A small model that answers yes/no questions on an image's attributes, trained from scratch: encoder norm layernorm.
Rows from block 3 of the image encoder, named by matrix and row number. Rows with one number belong to one attention dimension. Each number is 128 + 24 x the weight over the matrix's rms, rounded and kept within 0 to 255. All counts start at 0.
# q: attention query, key and value (stacked) (encoder.blocks.3.attn.qkv.weight, 576x192, the q third), inputs 96-191
# k: attention query, key and value (stacked) (encoder.blocks.3.attn.qkv.weight, 576x192, the k third), inputs 96-191
q.114 [146 128 148 129 128 124 121 160 159 172 136 133 130 217 124 153 119 129 123 122 119 128 121 128 107 149 125 173 126  96 113  54 112 125 184 132  59 133  80 147 101  91  99 133 109 127 130 130 131 153 126 172 173 126 169 124 129 124 141 123 142 147 116 162 149 157 129 104 130 128 129 154 122 117 120 173 124  98 129 110 110 129 127  49 118 117 159 241  95 128   2 167 122 128 125 111]
q.115 [  0 128 138 150 127 124 197 176 140 132 116 130 163 102 136 127 152 170 128 122 150 163 145  93 156 128 135 157 109 128 145 120  17 127 128 172 180 147 127 153 129  71 141 122 125 157  93 123 131 126 128 223 130 129  86 133 103   0 127 141 115 126 141 136 126 103 127 130 130 129 127 120 135 133 128   0 122 206 122 159 130 110 124 128 130  97 134 112 125 119  61 157 153 121 127 101]
q.116 [110 119 113 126 150 128 158  93 127  98  88 132 151 129  14 126 128 116 128 173 131 128 145 127 151 129  58 130 113 121 182 161 125 133 153 139 229 114 156 118 149 131  53 113  44 128 126 130 115 135 246 130 133 117 128 122 114 128 129 128 229 102 127 147 114 112 105 203 127 181 120 133 127 130 113  67 120 195 118 255 122 158 169 123 134 157 124 108 114 134  89 127 135  80 140 137]
q.117 [  0 118  59 127 125 128 160   0  49 119  84 122 133 197 131 118 100 142 132 139 255 128 132 132 128 150 132  71 193 159 199 143 126 138 120 149 131 113 166 127 255  99 127 120 124 255 129 128 105  85 171  19 128 129 122   0 112  31 169 183 137 145 151 132 123 138 197 136 128  25 117 125 124  98 196 107  93 123 138 128 150 159 172 134 205 135 133 238 108  45 111 181 160 129 117 125]
q.118 [124 186 187 122 255 143 166 173 100 129 128 124 135 130 117 141 163  95 160 127 128 122  95 144 128 122  91 128 135  93 129 128 131 164 128 127 148  92 131 145 151 108 138 129 126 127 131 146 126 128 113 135  93 113 124 134 136 128 128 159 129 118 146 123 142 122 109 139 127  70 107 127 170  96 100 116 127  73  95 129 109 130 159 129 249 125 133 129  94 123  55 160 217 136 140 125]
q.120 [ 74  95 166 114 128  84 160  46 146 140 121 130 173 109 129 113 128 121  95   9 129 152 173 212 231 213 128 232 127 141 207 117 141 132 116 152 128   0  53  68 194 114 125 133 112 131 121 167  77  47 159 161 129 121 124 103 119 146 140 125 148  72 130 128 116 131  64 125 141 115 115 139 103 114 127  80 150 129 125 151 128 147 127 132 137 128 152 190 109 132 125 128 255 133 164 127]
q.121 [235 127 133 140  46 133  11 130  94 129 200  14 127 255 171 133  44 120 125 117   2 128   0 106  58 131 234 124 127  69   0 130  48  82 168 117  95 255  74 255  31  15 238 139  29 101 131 144 136  68  75 206 123 126 237 192 118 163 255 151   1 255 127 109 140 130  65 135 179 125  42 139 142 120 128 143 128 193 162  28 137  25 203 215  82 118 128 185 132 127 187 135   0 143 124 128]
q.122 [120 125 124 118 239 132 114 138 108 133 128 143 120 128 135 130 177 106 123 106 127  76 148 133 184 131 132 119 127 116 110 141 121 126 128 140 115  87 115 126  17 147 116 121 131  37 150 107 118 129 217 155  99 128  91 211 100 143 105  98 177  88 122 167 134 134 106 163 111 116 127  46 118 145 134 124 160 140 150 132 115 144  81 139  96  88  47 119 128 127 126 125 192  46 159 125]
q.123 [ 67 111 118 148 133  87 152 104 118 123 113 116 130 128 127 111  86 118 136 133 144 131 139 121 129 122 140 155 110 123 183 129 135 133 133 140 140 151 130  41 129  86 120 128 129 131 130 107  62 105 194 147 134 129 127 127 125 134 128 136 124 117 125 125 131 134  86 198 136 119 124 128 125 130 129 119 128  40 139 124 135 130 162 128 135 128 135  90 121 128 135 138 136 131 132 176]
q.124 [ 99 147 127 127 128 136 143 125 103 126 133 104 125 112 132 132 129 139 112 131 134 158 152 169 134 142 130 128 140 130 157 113 103 134 118 125 139 121 122 163 172 255  57  96  62 123 114 122 127 131 129 153 148 122 119 136 125 121 135 129 209 139 150 145 137  51 127 130 128 121 127 142 131 141 124  31 131 139 101 196 139 169 171 130 251 128 118 170 137 127 128 126 132 101 130 131]
q.125 [125 128 133 126 124  82 127 104  88 134 153 147 141 145 141 117 130 170 115 124 113 133 135 138 129 155 132 128 158 185 144 128 132 135 123 144 128 119 123 100 128 128 164 147 133 127 125  97 133 124 119 168 134 117 126  94 136 136 134 127  85 134 123 171 128  98 147 147 129  48 129  84 129 170 133  42 102 137 142 119 128  20 101 138 152 132 133 128 114 123 128 122 174 132 128  91]
q.126 [119  90  93 128  91 144 125 129 128 115 139 129 119 150 128 139 133 122 126 118 121 121 135 128 131 116  91 120 113 189 102 113 254 128 129 131 131 195 229 129 126 125 122 175 127 106 147 160 130 172 131 128 117 132  91 144 133 104 127 118 134 215 113  63 129 205 126 127 139  99 126 134 129 138 110 198 142 126 133 143 145  99 128 172 126 128 138 164   0 139 134  54 130 255  14  88]
q.127 [122 128 130 127 168 128 104 128 154 129 129 113 101 128  98 125 138 131  74 130 112 126 130  90 134 138 125 117  12 114 129 126 167 114 131 169 131 191 127 180   0 142 171 128 130  79 107 122 139 122 118 255 175 116 116 209 105 128  75  61 128 151 173 134  39 129 132 178 122 255 127 131 129 119 135  46 180 225 128 137  93 157 125 140  25 132 141 122 171 141 127 107  72 122 134 128]
q.129 [  0 103 128 128 137 120  72  33 143 134 104 147 112 138 127 153  91 120 123 128 186 127 141 155 128 133 132  94 142 110 151 135 203 153  50 146 131 122 208 101 127 173   0 110  82 123 134 128 126 111 124 131 150 133 160 105 136 138 136  71 136 128 127 127 129 128 100 118 157 128 126 104 162 109  48 129 127 107 132 122 143 204 170 102 121 134 211  57  72 148 199 126 128 123 120 175]
q.130 [ 29 106 156  52  99 115 116  78 125 139 110  97 141 255 130   4 122 135 140 128 159 138 153 145 117 128 130 125 155 120 136 133 128 109 123 138 117 120  80 128 150 128 187 126 116 152 126 117 147  55 178 113 116 129 128 156 122 113 125 128 117 191 137 122 127 131 169 131 125 120 123 125 106 140 148 121 135  88 138 122 123  96 134  91 170 135 134 131 113 110 115  49 198 149 119  58]
q.131 [ 95 116  60 133 116 127 168 127 124 107 113 196 126 100 106 118 133 147 120  81 147 105 158 130 124 212 139  71 140 152 225 197 197 128 105 126 131 130 255 131 106 223  92 119 128 127 128 158 106  78 129  56 127 131 109 108 121 118 127 108 124   0 146 102 115 103 108 119 116 141 128 129 130 121  92 101 128  61 146 159  84 125 133 101 136 130 119  96 132 128 112 126 146 117 119 123]
q.132 [234 123 113 121 141 137 124 149 120 131 118 126 125 140 135 127 136 128 140 139  32 129 126 126  90 120 130 242 127 129 103 130 144 123  76 115 119 173 125 122 126 118 140 134 234  95 131 201 128 118 135 133 131  84 123 129 205 186 129 136 106 131 129 133 130 140 137 132 109 161 168 125  77 126 173 152 128 124 133 169  74 132 111 160 120  56 127 128 115 133 160 100 106 135 127 134]
q.133 [237  98   2 131 129 113 127 128  73 117 169 133 128 100 144 120 128 124 132 129 127 134 117 126 202  72 168 125 167 129  75 129 128 138  96 112 124 157 175 255 130 153 189 117  80 159  35 129 156 167 120 116 119 163  85 242 125 136 132 160 163 128 127 117 145 137 111  97 129  62 125 128  70 128  95 172 164 153 147  91 124 116 255 112 178 130 104 166 126 167 186 161  52 143  82 132]
q.134 [116 129 134 130 183 119 106 134 121 122 139 106 128 201  72 137  92 108  84 103 202 149 165 162 176 169 125 133  98 107 122  89 129 176 126 189  61 132 141 108 129 122 147 130 107  79  91 133 139 132 158 150 188  97 216 115 108 129 131 127 157  86 248 110 128 137 188 128 171 121 129 130 136 114 168  41 117 124 166 125 126 147 119 128 155 130 126 128  14 128  87 113 190 129 134 136]
q.135 [164 127 117 125 128 123 155 128 127 129 117 110 128 129 134 226 125 105  89 157 120 197 128 128 112 128 150 154 115  94 128 125 116 132 137 131 128 132 146 131 138 127 139 126 172 119 148 129 146 127 123  95 126  85 125 111 128 128 123 123  95  90 131 126 123 137 122 133 115 128 120  91 139 118 128 132 124 142 118 129 120 131 102 129 120  60  70 128 219 128 129 133  72 128 114 158]
q.136 [140 128  45 131 104 130 255 132 126 138 127 140  80 119 114 170 134 129 133 177 128 149 130 129 131 129 128 129 128 217 132 127  97 182  75 123 107  86 255  90 139 163   0  40 134 132 234 118  53 169 130 118 128 154  19  90 196 127 118 120 161 149 129 142 134 143 146 173  97  54 106  36  73 144 131 148 129 148 133 178 208 144 127 129 131 146 113 232 124 131 108 151 204 123 144 126]
q.137 [128 128 128 131 129 146 127 128 119 134 124  96 128  63 104 149 143 129 132 140 131 125 126 130 162 132 133  75 139 134 214 213  99 138 126 132 127 133 128 134 127 140 147  90 129 128 132 135 114  99 124 134 130 129 129 118 128 132 131 128 173 122  98 130 120 129 101 133 117 129  62 125 154 139 125  57 134 130 140 127 124 122 125 161 129 137  85 165 129 128 130 226 128 116 127 144]
q.138 [124 128 102 128 145 130 138 135 121 122 127 125 125 136 129 128   0 110 129 147 128 147 206 127 133 128 110 127 127 142 128 121 171 124 107  65 127 166 120 119 124 129 113 126 162 122 136 128  84 121 142 129 128  77 157  98 120 100 122 133 134 102 165 128 137 114 109 130 105 139 141 130 116 129  61  97 127 100 129 116 145 128 174 112  99 128 101 114 143 135 127 139 255 111 187 148]
q.139 [129 132 200 130 132 128 184 133 135 127 154 177 142 255 132 121 126  94 128  73  63 160 131 130  76 133 174 141  93 123  58   0 100 135 120 124 104 125  95 199 134 138 153 145 142 117 128 138 140 111  86 255  79 135 127 216 102 130 132 151  99 249 133 248 139 142  82  49 115 206 130 128 125 129 147 190  94 152 144 114 109 128  21 126 140 129 124 153  93 184 124   0 147 133 142  52]
q.140 [ 88 120 137 158 113 116 129 125 132 128 124 130 115 116 124 161 165  74  95 255 194 255 141 159 116 144  39 119 101 161 218 203 156 182 224 114 139 128 202  73 142 135 122 129 153 148 255 134 124 213  17   0 174 134 127  38 130 124 129 148 162   0  99 129 128  91 146 119  65 115 128 147  52 128 125 135 104 126 106 129 239 138  83   0 184 125 188  37 219 127 140 136 176 115 120 127]
q.141 [255 139  34 137 118 126 126 131 117 211 125 133 128 142 134 166 128  78 128 142 157 126 128 128 145 122 124 126 129 165 120 140 140  68 128 118 189 127  51 128 129 125 122 119 157 105 211 156 148 110  92 128 109  77 133 122 131 131 174 134 131  85 116 199 189 122 105  97 171 136 138 134 181 120 145 124 138 145 122 129 128 117 107 114 116  99 100 123 145 128 116 227 106 128 136 127]
q.142 [190 175  76 127 120 255  70 128 112 210 235 125 115  90  47 162 131  23 124 210  42  96 107  92 126 135 152  99 161 108  54 130 127 105 141 125  83 155 129 151 117 129  75 121  33 118  96 127 147 120 129 202 243  49 241 128 129 122 121  18 116 126 203 127 134 191 130  37 175 129 159 134 168  16 130 139 128 201 138 132  54 115 116 120 135 133 121 141  95  51 102 125 130 135 127 111]
q.143 [138 118  54 128 133 125 127 160 144 147  65 173 139 156 142 181 138  65 118  66 132  72 109 129 137 129 134 191  58 128 122 128 121 128 128  78 124 183 178 154 129 185 149 170 137 128 137 150  99 155 117 205 169 126  96 104 128 125 138 129  91 208 137 131 255 146 124  90 255 137 126 136  88 188  85 255 129 144 100 137 117 119 131 117 104 128 160 142  17  66 121 190 162 127 132 115]
q.144 [128 128 128 128 128 134 159 128 128 128 128 128 128 128 128 128 128 171 178 141 128 128 128 128 128 128 128 128 128 128 128 128 128 128 128 128 128 128 128 128 128 128 128 128 128 128  95 128 128 128 128 128 128 128 128 128 128 128 128 128 128 128 128 128 128 128 128 128 128 128 128 128 128 128 128 128 128 128 128 128 128 128 139 128 128 128 128 128 128 128 128 128 128 128 128 128]
q.146 [128 128 128 128 128 128 128 128 128 128 128 128 128 128 128 128 128 128 128 128 128 128 128 128 128 128 128 128 128 128 128 128 128 128 128 128 128 128 128 128 128 128 128 128 128 128 128 128 128 128 128 128 128 128 128 128 128 128 128 128 128 128 128 128 128 128 128 128 128 128 128 128 128 128 128 222 128 128 128 128 128 128 128 128 128 128 128 128 128 128 128 128 128 128 128 128]
q.147 [128 128 128 128 128 128 128 128 128 128 128 128 128 128 128 128 128 128 128 128 128 140 128 128 128 128 128 148 128 128 128 128 128 128 128 128 128 128 128 128 128 128 128 128 128 128 128 128 128 128 128 128 128 128 128 128 128 128 128 128 128 128 128  97 128 128 128 128 128 128 128 128 128 128 128 128 128 128 128 128 128 128 128 128 128 128 128 128 128 128 128 128 128 128 128 128]
q.148 [128 128 128 128 128 128 120 128 128 128 103 128 128 128 128 128 128 128 128 128 128 128 128 128 128 128 128 128 128 128 128 128 128 128 128 128 128 128 128 128 128 128 128 128 128 128 128 128 128 128 128 128 128 128 128 128 128 128  90 128 128 128 128 128 128 128 128 128 128 128 128 113 128 128 128 128 128 128 128 128 128 128 128 128 128 128 128 128 128 128 128 128 128 128 128 128]
q.150 [128 128 128 128 128 128 128 128 128 128 128 128 128 128 128 128 128 128 128 128 128 128 128 128 128 128 128 128 128 128 128 128 128 128 128 128 128 128 128 128 128 128 128 128 176 128 128 128 128 122 128 128 128 128 128 128 128 128 128 128 128 128 128 128 128 128 128 128 128 128 128 128 128 128 128 128 128 128 128 128 128 128 128 128 128 128 128 128 128 128 128 128 128 128 128 128]
q.151 [128 128 128 128 128 144 128 128 128 128 128 128 128 128 128 128 128 128 128 128 128 128 128 128 128 128 128 128 128 128 128 128 128 128 128 128 128 128 128 128 128 128 128 128 128 128 128 128 128 128 128 128 128 128 128 128 128 128 128 128 128 128 128 128 128 128 128 128 128 128 128 128 128 128 128 128 128 128 128 128 128 128 128 128 128 128 128 128 128 146 128 128 128 128 128 128]
q.152 [128 128 128 128 128 128 128 128 128 128 128 128 128 128 128 128 128 128 121 128 128 128 128 128 128 128 128 128 128 128 128 128 128 128 128 128 128 128 128 128 128 128 128 128 128 128 128 128 128 128 128 128 128 128 128 128 128 128 128 128 128 128 128 128 128 128 128 128 128 128 128 128 128 128 128 128 128 128 128 128 128 128 128 128 128 128 128 128 128 128 128 128 128 128 128 128]
q.154 [132 128 128 128 116 128 128 128 128 128 130 112 128 128 128 128 128 128 128 128 128 128 128 128 128 128 128 128  94 128 128 107 128 135 136 128 128 128 128 127 128 128 128 128 128 128 128 128 128 128 128 128 128 128 128 128 108 128 128 128 128 128 128 128 128 128 128 128 126 128 128 128 128 128 128 128 128 128  82 128 128 128 128 128 128 128 128 128 128 128 128 128 146 128 128 128]
k.114 [128 140 140 141 124 128 128 128 148 185 139 134 128 255 129 136 132 119 164 160 130 163 132 131 114 125 143 127 136 108 138 110 126 163 131 140 127 119 130 159 123  99 110 126 147 126 129 115  93 132 123 168 112  67 233 128  91 125 137 128  40 141 160 138 125 155 106  92 128  79  46 134 122 112 135 125 113 114 104 131 165 144 156 137 129 139 255 128 118 149  40 135 125 128 127 125]
k.115 [ 96 126 103 129 131 112 188 106 103 134 129 133 119 125 145 129 110 129 168 129 117 119 124 141 134 127 130 137 103 143  65 130  91 123 127 152 125 146 152  86 125 133 125 129 137 126 112 126 127 115 126 113 128 130 124 140 124 131 135 127 137  77 117 134 121 128 114 134 117 122 139 183 129 127 190 105 129 138  97 122 129 131   0 126 125 140  88 140 182 121 132 133 218 125 137 129]
k.116 [ 61 162 149 123 155 128 211 102  14 138 255 124  96 127 103 141 145 119 172 137  86 129 130 117 128  56 137 160  63 194  98 104 168 128 131 125  86  86 126 122 159 129  61 125 152 130 106 114 133 137 146 139 127 182 128  69 127 129 128 130 125 103  87 126 121 133 128 122 137 124 130 133 128 158 129   0 128 182 116 153 153 119 117 130  95 125 119 134 126 125 129 129 214 127 157 112]
k.117 [125 111 245   0 137 140 121 127   0 114 124 118 132 135 128 113  44 156 133  97 195 163 148 255 128 127 126 128 158 129 128 131  54 129  89 173 117   0 169  11 148 115 140  72 158 169 115 152 109 167 163  77 128 183 130 138  96 132 138 176 124  95 129 124 130  88 116 120 167 132 255 136 118   0 192  58 135  49 129 108 138  94 132 125 132 127 124 243 132  87 128 128 121 208  86 118]
k.118 [187 125 141 128 130 165 108 127 123 176 131 160 143 130 114 153 113 166  98 121 121 108 105  86 125 148 119 139 148 131 139 119 160 158 130 131 164  80 127 151 126 113 143 144 133 110 130 131 127 129 128 113 131 128 127  99 154 123 130 127 126 113 146  70 128 156 133 135 128 123 128 124 142 123 124 128 141 125 127 113 126  48 134 126 124  85 126 100 136 115  29 135 128 128 128 159]
k.120 [ 70 119 255 144 178 151 131 126  21  91 113  62 182 128 115 125  39 136  99 141 209 125  67 132 111 142  72 128 162 225 127  97 113 143 106 138 139  73 181 185 179 134 229  10 128 130 119 129 111  88 148 160  91 181  79 119 141 134 106 131 141 135 198 124 132 128 127 122  80  70 115 127 149 209 128  41 159 147 137 177 118 121 135 152 198 128 125 128  96 133 105   0 175 156 149 125]
k.121 [117 132 122 181 133 131   5 119 255  58 129 129 128 232 255  58 113  85 177   0   0 129 107   0 204 128 134 127 229   0 119 244 133 127 189  46 137 255  21 135 110 124 101 138   5  44  70 153 177 140  96 237 122 112 164  12  83  87 153 187 132 255 120 113 116 189 112 106   0  75 110 157 124  39  25 255 118  31 112 110 190 231 255  80   0 130 237   0 245 223 130 188  63 132 117 255]
k.122 [135 106  99 203 130 204 138 144 127  95 128 129 128 119 116 132 180 128 128  54 145 110 111  87 129 149 149  87 128 130 112 161  81  99  59 135 122 140  81 184  56 186 129 127 127 130 121 139 181  98 124 128 142 120 131 235 124 149 142  84 149 132 129 127 153 166 219 121 129 102  87 130 153 168 120 127 113 128 128 149 102 130 122 179 147 130 104 141 108 191 126  72  95 134 223  99]
k.123 [112  93 126 158 127 128 132  37 129 130 142 127 128 105 198 137  93  96 137 117 144 126 137 122 133 126 136  81 114 129  88 136 116 128 137 150 145  58 153  70 114 134 130 132 119 127 111 123 140 129 155 147 112 157 130  97 121 132 126 112 147 134 123 136 122 111 125 128 124 145 109 123 128 110 129  95 140 135 143 129 138  96 128 129 155 128  37 182 129 128  93  70 152 129  75 146]
k.124 [127 134 120 148 129 129 117 118  84 121 122 165 120 112 127 139 128 128 126 137 140 156 110 126 179 122  93 161 126 160 147 125 131 147 129 135 129 102 135 131 161 128  84 127 151 108 133 116 142 126 152 130 233 148 122 127 139 124 130 128  74  83 127 127 131 130 130 144  86 116  64 128 116 130 128  72 140 128 163 132 154 132 125 128  53 109 156 142 111 131 120 122 128 130 189 116]
k.125 [135 129 126 149 156 175 122 121 105  95 141 219 128 128  97  91 122 131  97 118 153 128  92 127 131 135 104 129 165 148 120 154 129 128  66 160 127 128 133 127 125 125 134 128 123 111  58  58 129  97 128 152 128 132 130 143 197 140 171 128 128 178 126 115 124 128 211 123 124  87 150 110 128 132 130 127 107  98 130 117  93 131 109  98 196 130 119 169 129 149 138 117 113 127 126 128]
k.126 [255 135 134 121 153 128 128 133 150 196 128 130 103 124 110  87 124 114 127 124  88 136 123 120 131 125 128  93 133  84 159 131 154 128 129 115  53 125 108 131 126 148 121 124 142 142  73 131 113 146 122 125 144  87 106  37 201 159 128 116 122 255 123 145 121  72 127 119 130 132 133 122 138 135 118 148  77 181 129 129 129 141 221 128  81 127 125 147  42 140 145  81 111 128 109 147]
k.127 [ 36 129 129 123 137 113 134 128 199  95 115 121 114 134 124  73 139 125 130 128  52  90 131  84 203 133 126 140   0  91 134 138 130 124 139  89  43 231 147 169 127 184 161 106 128  82 119 131 217 113 114 146 130 138 128 190 114 143 119  63 108 159 115 117 101  62 119 131 112 190 127 141 129 203 130 106 106 173 128 145 111 123 128 117 128 151 183 167 154 163 160 112 128  76 127 127]
k.129 [163 130 153 105  60 120 122 136  99 119 126 125 138 101 131 117 128 126 135 122 130  96 141 131 126 206  62 127 159 196 136 129  93 127 118 113 126  71 160  90 245 132 114 101  91 128 127 125 125 168 128 129 126 181 121 125 128 142 124 122  94 129 226 113 141 120 110  98 131 129  91  27 129 126 112   1 131 125 255 178 134 111  88 132 100 122 152 130 134 197 211 127 130 174 103 126]
k.130 [ 89 124 226 155 140  98  21 144 116   0 123 119 132 136 130  51  91 190  76 123 128 129 148 173 120 144 128 126 134 109 129 134 129 137 154 175 136 101 126 103 128 111 128 135 121 145 111 118 113 130 166 129 128 131 127 134 112 130 130 113 128 138 128 158 135 114 149 128 128 112 184 168 128 128 201  90 102 112 128  84 134 132 120 129 150 127 156 130 129  70  93  93 139 122 116 109]
k.131 [ 20 134 102 103 132 146 198 157 130 135   0 111 126 110 126 129 129  88 120 188 141 115 128 125 128 157  89  66 115 241 150 133 159 138  78 129  80  45 231 123 126 156 130  74 134 117 131 125 138 147 111  19 139 132  65 173 170 112 126 128 116 113 128 128 190 135 128 114 144 130 181   7 130 130 127 112 153 129  99 140 126 156 109 158 120 124 116  83 128 128 130 140 126 113 120  37]
k.132 [170 132 128 124 127 154 122 188 129 154 131 139 128 106 128 124 130  51 128 149 128 255 131 125 140 111 156 128 142 115 133 149 141 123  86  99 105 138 147 191  44 128 131 115 111 126  83 142 129 138 116 156 128  88 120 119 129 167 102 148 123 131 117 136 134  73 185 134 128 135 128 137 150  97 126 227 130 154 116  76 128  87 132 141 125 100 124 128 164 146  94  11 180 141 121  90]
k.133 [177 173 120 116 131 124 125 128 159 120  55 120 130 128 243 164 101 255 120 117 116 216 128 132 155 157 121 128 126  88 101 203 127 104 126 129 128 132 132  63 128 128 139 163  91 126 144 129 128 145 120  45 131 120 141 127 172 128 203  86 130 141 128 126  45 113   0 125 127 132 129 135 128  77  92 255 128  68 111 128 128 135 126 111  41 116 116 129 128 150 128 223  70 150  88 159]
k.134 [135 194 132 123 244 128  64 110 135 153 175  85 136 176  63 109 123 127  91 203  94 115 199 249 137 134 155 108 129 166 255 139 226 140 150 130  56 149 117 163 129 141 163 181 115  80 102 100 117   6 129 175 119 100 100 124 103 130 128 186 141 100 141  68 128 176 108 131 168 124 128 175 127 110 193  84 177 145 155 134 103 128 126  93 103 144 162 137  86 128 128  71 130  32 114 129]
k.135 [129 129  95 127 128 127 141 129 120 117 136 156  71 136 126 140 128 105 130 128 140 109 123 108 128 120 196 188 107 103  84 129 164 113 128 132 136 115 145 122  89 140 121 123 180 126 116 132 109 117 146 129 145 129 116 152 124 123 134 120  90  97 129  84 120  90 124 138 128 126 128  99 116 122 123 199 137 107 124 128 143 128 172 102  68 126 115 125 195 128 140 128 124  35 128 116]
k.136 [135  91  65  82 126 193 255 134  72 149 131 150 121 128 122 255 128 202 146 172 158 207 129 128 136  44 145 105 118 133  64 130 128 129 111 129 127  86 149  75 111 127  18  93 151 140 131 120  70 186 133  50 110 202 100 123 215 213 128 131   0 159 128 140 128 113 118 144 127 120 116 126 129 147 141 127 143 122  98 212 108 126 149 154 126 128  49 135 132 154 104 126 119 191 125 119]
k.137 [130 123  85 125 128 162  84 131 132 104  66 130 103 121 128 128 128  95 121  81 176 131 105 121 151 127 131  97 128 131 115 130 130 128 123 141 132 134 166 106 128 128 123  85 128 134 130 127 128 119 128  44 142 128 130 140 118 125 128  96 187 133 109  87 135 190 117 152 127 123  86 133 128 138 144 185 106 123 149 149 129 136 118 138 128 126 107 135 127 141  59 132  95 150 127 132]
k.138 [102 127  99 132  86 110 144 114  87 250 117 126 128 104 125 123 129 110 128 155 125 163 157 146 149 128 120  90 116 152 155 130 128  85 135 136 157 146 175 142 133 127 152 113 137 118  90 122  81  58 142 129 127 135 140 118 112 131 123 109 166 127 141 124 128 129 120 157 128 129 128  59 131 176 123  37 167 127 122 129 129 124 127 131 123 152  78 171 120 112 125 133 182 115 144 127]
k.139 [120  40 211 147 138 128 128 131 169 166  98 128 147 220 128 127 137 134 130 129  33 128 128 135  56 174 180 175 124 132 140  98 122 220 139 126  90 203  84 255 117  64 204 178 132  54 140 126 128  60 225 243 120 104 167 235 174 124 113 119   0 140 142 217 120 120 144 167 125 113 105 132 206 130 137 140 128 128   0  78 105 110 133 134 164 136 133 113  90 146  88 118  93 119 128 102]
k.140 [209 129 130 130 102 109 125 178  79 152 148 133 127 128 103 247 158 106  64 170 230 113 128 128   0 126  54 128 142 168 163 121 204 167 112 124 141   0 143  67 128 128 128  93 196 204 130 129 128 128 106   0 126 140  98 130 132 121 147 129  65   0 130 110 220 166 123 109 129 255 133  58 124 105 125 146 128 141 129 174 253 128   0 121 126  91 125 142 159  49 111 128  79 123 114 123]
k.141 [133 129  43 128 125  99 114 151 124 129  85 128 126 150 118 160 129 121 106 152 130 135 127 159  92 132 235 178 128 176 152  75 145  65  88 103 157 118 187 128  88 127 124  95 136 125 129 119 191 117 117 130 128 117 127 122  95 124 113 216 134  78 114 145 162 200  96 136 128 145 128 115 129 127 100 173 130  61 122 130 187 150 104 115 126 128 132 117 127 108 127 110 125  63 135  71]
k.142 [104 128 147 153 109 214 127 105 153 228 189 175 128  75 106 132 134 122 124 111   0  56 128 128 193 159 169 145 150 122 211 128 142  70 155  88  91 182  90 255 125 129  57 138 160 117  45 132 143  27 100 138 124 107 170 139 110 130 131 126 147 174 103 138 115 160 128  89 127  91 152 168 220  61  62 220 140 107  85  30 128 153 172 121   0 122 189  66 103 137 141 117 111 127  58 135]
k.143 [114 113 104 129 107 120 253  47 137 186 133 187 124 156 130 104 128 195 132 164 103  83 144 132 116 128 140 205 128 189 173 137 115 138 168 127 152 203 132 162 129 120 192 147 166 140 128 133  68 247  94 134 129 126 123  71 126 127 128 120 122 123  65 198  93  15 137 128  90 143  53  64 128 125  93 151 127  81  97 128 102 142 124 162 104 123 131 127  28  94 128 129 127 198  92 133]
k.144 [128 128 128 128 128 128 128 128 121 128 128 128 128 128 128 128 128 103 128 128 128 128 128 128 128 128 128 128 128 128 128 128 128 128 128 128 128 128 128 128 128 128 128 128 128 128 128 128 214 128 128 128 128 128 128 128 128 128 128 128 128 128 128 128 128 128 128 128 128 128 128 128 128 128 128 128 128 128 128 128 128 128 128 128 128 128 128  83 128 128 128 112 128 128 128 128]
k.146 [128 128 109 128 128 126 128 128 128 128 128 128 128 128 128  53 128 128 128 128 128 128 128 140 128 128 128 128 128 128 128 128 128 128 128 128 128 128 128 128 128 128 128 128 128 128 128 128 128 128 128 128 128 128 128 128 128 128 128 128 128 128 128 128 128 128 128 128 128 128 128 128 128 128 147 128 128 128 128 128 128 128 128 128 128 128 128 128 128 128 128 128 128 128 128 128]
k.147 [128 128 128 128 128 128 128 128 128 128 128 128 128 128 128 128 128 128 128 128 128 128 128 128 128 128 128 128 128 128 128 128 128 128 128 128 128 128 128 128 128 128 128 128 128 128 128 128 128 128 128 128 128 128 128 128 128 128 128 128 128 128 128 128 128 128 128 128 128 128 128 128 128 128 128 128 128 128 128 128 128 128 128 128 128 128 128 128 128 128 128 186 128 128 128 128]
k.148 [128 128 128 128 128 128 128 128 128 128 128 128 128 128 128 128 128 128 128 128 128 128 128 128 128 128 128 128 128 128 128 128 128 128 128 128 128 128 128 128 175 128 128 128 128 128 128 128 128 128 128 128 128 128 128 128 128 128 128 128 128 115 128 128 128 128 128 128 128 128 128 119 128 128 128 128 128 128 128 128 128 128 128 128 128 128 128 128 128 128 128 128 128 128 128 128]
k.150 [128 128 128 128 128 128 128 128 128 128 128 128 128 128 128 128 128 128 128 128 128 128 128 128 128 128 128 128 128 128 128 128 128 128 128 128 128 128 128 128 128 128 128 128 128 128 128 128 128 128 128 128 128 128 128 128 128 128 128 128 128 128 128 128 128 128 128 128 128 128 128 128 128 128 128 122 128 128 128 128 128 128 128 128 128 128 128 128 128 128 128 128 128 128 128 128]
k.151 [128 128 128 128 128 128 128 128 128 128 128 128 128 128 128 128 128 128 128 128 128 128 128 128 128 128 128 128 128 128 128 128 128 128 128 128 128 128 129 128 128 128 128 128 128 128 128 128 128 128 128 128 128 128 128 128 128 128 128 128 128 128 128 128 128 128 128 128 128 128 128 128 128 128 128 146 128 128 128 128 128 128 128 128 128 128 128 128 133 128 128 128 128 128 128 128]
k.152 [128 119 128 128 128 128 128 128 128  62 128 128 128 128 128 128 128 128 128 128 128 128 128 128 128 128 128 128 128 128 128 128 128 128 128 128 128 128 128 128 128 128 128 128 128 128 128 128 128 128 128 128 128 128 128 128 128 173 128 128 128 128 128 128 128 128 128 128 128 128 128 128 128 128 128 128 128 128 128 128 128 128 128 128 128 128 128 128 128 128 128 128 128 128 128 128]
k.154 [128 128 128 128 128 128 128 128 128 128 128 128 128 128 128 128 128 128 128 128 128 128 242 128 128 128 128 128 128 128 128 128 128 128 128 128 128 128 128 128 128 128 128 128 128 128 128 128 128 128 128  93 128 128 128 128 128 128 128 128 128 128 128 128 128 128 128 128 128 128 128 128 128 128 128 128 128 128 128 128 128 128 128 128 128 128 128 128 128 128 128 128 128 128 128 128]